{
  "n_mels": 64,
  "widths": [48, 96, 144],
  "blocks_per_level": 3,
  "block": "basic",
  "attention": false,
  "upsampling": "nearest_conv",
  "residual_init": "scaled_by_depth",
  "beta2": 0.99,
  "decay_fraction": 0.4,
  "final_lr_fraction": 0.01
}
Rows from block 2 of a small spectrogram enhancement model, named by matrix and row number. Rows with one number belong to one channel. Each number is 128 + 24 x the weight over its row's rms, rounded and kept within 0 to 255. All counts start at 0. After the name is the row's rms in percent of the matrix's.
After each channel's rows are labels from the 100 clips, of 14976, where the channel reaches its highest value: "strongest on" is what is common among them. Only what is clearly more common there than usual is listed. The data: songs of 200 made-up bird species, synthesised, often over outdoor noise. In brackets: how many of the 100.
# convs0: first 3x3 conv (model.enc.0.2.convs.0.weight, 48x48x3x3, each kernel summed), inputs 0-47
# convs1: second 3x3 conv (model.enc.0.2.convs.1.weight, 48x48x3x3, transposed, each kernel summed), outputs 0-47

convs0.20 097 [140 124 132  93 126 142 117  85  91 131 135 125 151 148 146  83 139  81 126  77 119 106 136 128 127 148 106 157  89 113 144 103 126 104 132 114  99 118 139  58 151 114 159 114 112 136 108 131]
convs1.20 093 [165 144 145 144 126 155 167 130  83  66 103 150 139 123  99 153 134 147 185 105 165 119 138 119 161 139 142 125 143 146 122 152 143 145 110 122 158 124 150 142 141 129 127 173 151 125 113 100]
strongest on: clipping (53); text has "clipped" (53); thin (high-pass) (40)

convs0.2 095 [106  87 131 102 147 119 110 138 117 125 153 146 136 127 104  88 174  91 128 131  93 125 134  81 143 124 161  99  99 108 155 124  99 134  99 107 142 111 172 142 151  79 110 118 115  96 127 117]
convs1.2 100 [169 115 113 159 103 143 154 143 159 154 138 162 122 142  98 137 124 101 117 159 165 159 146 131 116 155 151 151 104 134 134 130 141 123 102 143 137 144 136 150 139 179 108 194  96 161 135 122]
strongest on: arch (49); first syllable: downsweep (41); first syllable: arch (40)

convs0.37 098 [138 162 148 123 153 153 140  80 106  99 146 117 136 116 117 133 147 158 125 144 138 115 131 126  96 109  56 145 103  90 143  99 148 105 150 162 115 135 155 124 141 106  82 130 163 141 103 118]
convs1.37 092 [117 129 119 123 127  75  99 123 100 163 129 127 143 111 135 113 116 111 158 125 116  88 130 132 142 114 139  88 164 115 111 127 112 139  86  74 140 144 135 150 136 114 125  94  71  95 175 120]
strongest on: clipping (67); text has "clipped" (67); thin (high-pass) (45); first syllable: steady whistle (43)

convs0.24 098 [131 117  93 115  91 121 135  48 124 128 113 129 125 104 123 115  65 122 129 128 125  78 128 138 124  94 120 101 120 129 147 144 126 111 127  75 139  80 141  92 139 126 136 133 127 153 140 135]
convs1.24 079 [ 85 126 161 137 128 162  94 174  97  95 127 104 139 136 122 148 134 125 114 134 108 176 150 114 133 144 119 121 128 175 145 111 126 114 109 191  94 113 122 107 130 131 132  92 154 134 134  87]
strongest on: buzz (40); first syllable: buzz (32)

convs0.15 078 [140 115 106 161 153  72 142 103 112 105 167 140 105 150 133 102  90 157 112 144 106 127 130 123 132 165  94 129 111 130 126 110 120 120 131  76 119 105 125  94 122 173 139 124  97 121  76 129]
convs1.15 100 [111 172 144 132 126 155 125 151 151 139 134  88 132 113 141 128 119 120 136 114 153 126 130 129  68 115 133 158 125 117 116  88 117 110 117 143 156 136 138 198 143  85 130 147 125 140 194 124]
strongest on: text has "over" (87); crickets (47); stream (33)

convs0.36 093 [112 118 154 114 114 135 111 124 131 175  91 109 119 121 124 148  68 116 126  72 108 136  79 112  88 110 134 153 101 100 174  98 153 128 142 140 129 134 103 143 124 116 119 108 153 135  96 133]
convs1.36 096 [159 177 150 118 128 109 140 152 147 110 118 146  99 132 144 149 140 123 130 134 198 125 128 113 136 112 129  92 162 130 100 168 152 127 111 153 148 151 136 100 138 178 114 149  85 142 101 125]
strongest on: steady whistle (61); first syllable: steady whistle (49)

convs0.18 108 [ 94 139 111 165 127 144 135 138 110 184 123  95 174 120 112 133 155 137 128 133 105 117 128 136 107 125 176 164 132 154 106 142 106 136 120 102 111 139 158 138 178 146  88 101  79 135 132 126]
convs1.18 068 [116 116 177 136 159 135 149 128 173 166 156 131 143 154 131 145 114 117 109 190 135 137 141 122 135 148 120 151 182 156 105 127 132 120 135 131  99 165 115 148 114 144  72 117 109 156 139 121]
strongest on: buzz (45); first syllable: buzz (39)

convs0.30 088 [141  99 145 112 111 107 122  70 115 160 144 116 120 116 100 160  91 141 105 109 111 109 136 111  99 119 122 118 120 121 170  90 150 121  93 155 151  76 156  98 158 110 104 139 144 106 143 134]
convs1.30 090 [128  91 134 160 102 139 144 149 127  40 133 154 128 120 138 116 133 118 156 167 121 129 118 135 157 107 111 165 104 167 116 144 119 137 158 128 123 115 125  71 127 157 134 134 127 131 123 166]
strongest on: text has "over" (94); crickets (84)

convs0.4 102 [ 88 128 131 108  95 129 103 113 111 145 142  48 116 142 141 153  73 136  86 119 104 127 114 121 102 128 139 135 139 165 113 106 149 114 125 146 157 129 147 135 146  75 151 129 125 113 111 139]
convs1.4 117 [150 133 128 145 132 134 123 132 133 134 130 212 111 129  99 134 109 116 156 172 169 116 138 125 145 125 134  89 135  81 164 140 144 158 135 133 101 135 135 104 139 169 131 127 106 126  87  94]
strongest on: rain (54)

convs0.23 067 [144 149 156 116  90 128 147 115 106 150 199 173  88 124 140 128 119 156 126 128 110 142 127 127  82 108 147 138 107 139 133 115 150 130 103 123 113 120 134  98 158 140 114 101  77 108 113 169]
convs1.23 113 [122 132 129 112 129 125 158  97  94  69 137 118 142 111 125  72 123 122 147 132  89 112 102 134 148 119 117 150  88 135 123 154 113 131 147  99 145 125 109 102 122  52 120 133 139 118 167 149]
strongest on: steady whistle (72); first syllable: steady whistle (60); crickets (34)

convs0.26 102 [114 162  86 124 100 152 134 139 115 121 118 116 148 180 107 120 151  85 120 116 104  67 136 111 115 111  83 115 132 145 151 111 136 121 108 127 135 139 113  84 114  82 150 110 122  92 106 114]
convs1.26 072 [126 105 127 162 137 140 127  74 175 144 116  83 148 131 132 111 143 132 152 148 140 158 147 152 186 147 152 136 145 136 127 174 106 150 131  91 115 130 130 119 133 169 153 130 119 148 161 156]
strongest on: downsweep (53)

convs0.38 129 [104 151 159 104 113 136 141 103 109 167 113  82  98 134 158 125 112 126 124 153 125 163 114 111 127 109 151 156  77  76 141 107 160 118  92 124 105 128 151 154 149 114  92 122 115 139  92 116]
convs1.38 086 [147 108 141 100 128  87 111 123 130 198 142 120 122 146 100 118  95 105 138 100 130 110 114 130 116 125 130  64 154 157 146  72  99 114  99 131 159 133 125 128 131 136 131 144  97 127 147  98]
strongest on: reverberation (86); text has "room" (86); text has "reverberant" (86); first syllable: downsweep (40)

convs0.45 098 [118 114 154 111 112 167 134 121 111 139 142 144 145 137 167 132 159 143 142 149 127 120 155 127 133 148 175 140  86 160 100 134 145 142  83 117 146 128 165 125 154 114 175 154  73 162 112 135]
convs1.45 086 [120 131 150  98 137 127 102  83 143 135 150 131 139 135  96  90 129 118  81  97 114 107 121 129  97 121 151  70 120 138 179 128 131 135 103 147 152 128 108 148 122  93 107 105  81 102 156 130]
strongest on: clipping (41); text has "clipped" (41); thin (high-pass) (34)

convs0.43 103 [100 110 115 118 104 113 116 136 151  53 138 139 111 117 118 121 121 116 147 103 155  76 167 117 157 121 105  66 105  78 139 143 118 125 118 124 117 104 133 102 113  93 133 141 135 137 130 124]
convs1.43 102 [171 121 137 141 121  90 133  96 123 132 144 113 175 130 144 144 119 134 154 151 105 148 149 168  90 147 129 199 115 154 156 143 110  80 139 135 121 147 123 113 113 149 114 121 129 134 118  81]
strongest on: arch (40); first syllable: arch (31)

convs0.17 094 [101  97 106 137 106 118 123 135  70  74 147 141 143 107 127 100 116 140 138 108 148 141 150 112 115 117 100  84 103 133 149 140 100 131 120 132 122  76 104 103  95 110 160 158 134 159  99 133]
convs1.17 098 [118 138 162 105  73 156 123 119 161 140 104 121 125 127 113 144  86 135 102 157 167 121 126 119 100 138 114 154 170 143 137 129 148 107  80 129 116  85 143 137 131 107 139 119 154 132 184  98]
strongest on: steady whistle (74); first syllable: steady whistle (65)

convs0.11 105 [117 143  84 125 126 120 130 112 131  85 122 119 129  97 128 133 115 170 126 121 128  82 129 148 161 120  83  91 136  80 139 140 135 104 149 114 115 134 123  73 155 141  92 136 176  95 108 124]
convs1.11 103 [123 118 123  77 112 107 118 117 103 163 137 101 128 119 128 113 150 105  87 107 103 156 128 123  53  87 138 133 122 148 120 113 114  81 149 152 139 136 127 161 124  99 115 129 119 136 173 116]
strongest on: arch (57)

convs0.34 093 [145 167 118 100  94 117 138 121 129 124  97 111 100 117 110 127 116 127 129  74 152 125  92 111 123 134 114 122  93  96 146 109 117 124 152  89 101  82 105 165 143  65 118 129 141 123  94 124]
convs1.34 076 [159 117 162 122 123 109 148 157 123 114 130 124 123 128 117 118  92 142 137 122 117 134  97 135 156 131 120 146 152 123  86 102  95 121 115 142  97 163 114  83 138 199 129 128 120 125 102  60]
strongest on: arch (50); upsweep (50); first syllable: upsweep (42); first syllable: arch (32)

convs0.29 109 [138 111 125 125 141 114 134 119  68 125 131 115 141 137 101 124 130 123 114  99 128 136 126 134 165 110 128  93 141 152 163 135 107 141 137 172 140 163  56 118  51 118 128 128 137 120 108 129]
convs1.29 126 [131 143 117 137  82 168 131 138 172 104 106 144 126 123 135 124 109 122 116 174 143 115 131 131  71 143 125 124 126 122  80  99 152 106 166  79 148  93 132 127 129  97 120 142 118 144 172 144]
strongest on: upsweep (56); first syllable: upsweep (52)

convs0.44 083 [102 124 110 114 134  87 105  80  83 133 157  76 125 136 137 155 105 121  79 127 105  80 115 134  94 141 133 122 124 166 130  91 132 124 109 132 168 146 145 150 143 133 143 133 123  89 132 118]
convs1.44 095 [128 137 121 152 151 177 149 123 103  82 122 120 138 117 131 105 114 132 159 183  84 128 131 143 164 144  99 180  95  86 103 124 146 123 155 105 102 167 118 138 133 111 129 120 144 127 140 126]
strongest on: text has "over" (96); stream (92)

convs0.27 097 [138 142 135 104 100 117 143 149 104 113 132  88 104 150 108 177 157 123 129 112  98 123 108 102 143 113 145 116 129 148 109 132  55 134 122  65 152 105 116 138 114  99 132 126 129 128 108  84]
convs1.27 102 [143 146 115 137 116 163 136 131 131 129 137 184 126 124 108  88  96 120 134 145 139 147 137 124 126 148 125 115 124  89 144 100 151 102 147 179  37 139 117 123 139 166 133 112 115 129 122 124]
strongest on: text has "over" (98); stream (76)

convs0.21 099 [108 125 135 108 121 125 130 101 128 107 148  77 123 149 114 181 124 121 117 145  86 104 119 133 137 113 120 116 146 170 131 130 116  83 137 100 181 137 130 122 147  70 136 141 143  83  97 145]
convs1.21 112 [149 150 118 134 116 133 110 131 120 149 143 212 118 135 111 112 142 104 131 162 157 110 159 117 114 132 140 102 132  96 167 132 133 142 113 154  74 145 129 153 138 174 119 104 110 131  98 103]
strongest on: rain (52)

convs0.7 087 [124 179 115 105 144  87 152 149  97 123 126 130 123 120 103 113 130 101 115  86 126 132 106  94 137 147 175  84 131 114 159 119  96 114 117 106  98  93 117 166 115  86 108 146 129 125  99 112]
convs1.7 089 [146 114  90 141 118 137 146 136 145 151 117 117 128 122 185 123 165 125 154 142 149 127 118 131 122  91 137 158 163 152 129 153 145 142 125 143 119 138 131 110 133 164 125 138 103 107 138 224]
strongest on: fast repeats (58)

convs0.13 125 [125 148 112 139 115 128 111  85 127 134 126 142 126  81 108 143 110 168 149 128 141  93 122 120 112 150  32 124 133 147 137 138 130 127 106 113 137 102 155  79 130 119  89 122 146 144 120 144]
convs1.13 071 [107 104 124 127 114 132 116 179  91  92 136 115  95 113 150 121 157 106 157 125  94 162 118  98 172 104 143 111 115 140 111  97 150 139 109 168 155 117 126 122 160 117 111 121 130  86  81 132]
strongest on: fast repeats (48); click (38); crickets (36); first syllable: click (26)

convs0.39 084 [116 122 104 116 134 115 127 110  76 102 180 126  98 146  99 141 136  87  94 101 117 100 159 107 146 124 166 127 114 117 151 104 134 139 130 134 120 180 135  82 152 141 124 152 105 147 118 164]
convs1.39 123 [137 152 125 180 134 182 160 144 120  75 112 107 146 116 123 147 123 120 123 126 138 185 123 127 125 159 150 128 120 142 115 134 178 100 134 137 145 126 151 161 138 118 124 179 139 152 162 142]
strongest on: steady whistle (71); first syllable: steady whistle (58)

convs0.1 081 [139 109  82 152 153 117 117 139 105  80 157  83 135 154 146  88 105 130 123 133 137 134  97 167  97 132 154 100  68 116 133 145 116 131 108 100 101 135 137 137 146 132 121 117 112  93 105 102]
convs1.1 096 [135 154 126 113  95 117 121 107 116 105 125 127 134 127 143 116 117 149 113 126  86 114 143 114 171 145 144 106  90 116 161 171 169 100  80 147 133 149 133 116 136  89 148  79  92 112 146 165]
strongest on: clipping (44); text has "clipped" (44); thin (high-pass) (38)

convs0.22 093 [ 97 122 110 108 172 102 100 110 127  76 161 130 135 172 128 103 133 140 106 131 116  91 117 140 110 134 170 115  84  84 125 138 129 127  90 113  85 127 132 157 143 111 129 104 103 132 121  98]
convs1.22 143 [131 158 103 121 115 166 115 116 108  91 126 182 121 125 114  92 155 115 138 149 108 114 122 119 176 126 135  75 110 101 167 137 147 159 121 160 106 129 134  96 139 125 125  92 115 100  90 110]
strongest on: clipping (54); text has "clipped" (54); thin (high-pass) (36)

convs0.10 111 [ 59 135  78 117  78 150 120 131 114 152 140 142 161 162  94 142 125 128  91 126 121 110 107 137 110 115 150  87 136 122 117 104 157 130  95 107 144 113 130 112 143 139 119  90 124  94 116 148]
convs1.10 135 [143  76 112 124  98  71 117 142 123 137 134  79 119 136 182 125 168 128 153  96 128 138 148 129 139 132 118 156 141 171 142 141 105 119 146 111 141 136 119  79 113 168 133 131 111 136 117 157]
strongest on: reverberation (88); text has "reverberant" (88); text has "room" (88); click (65)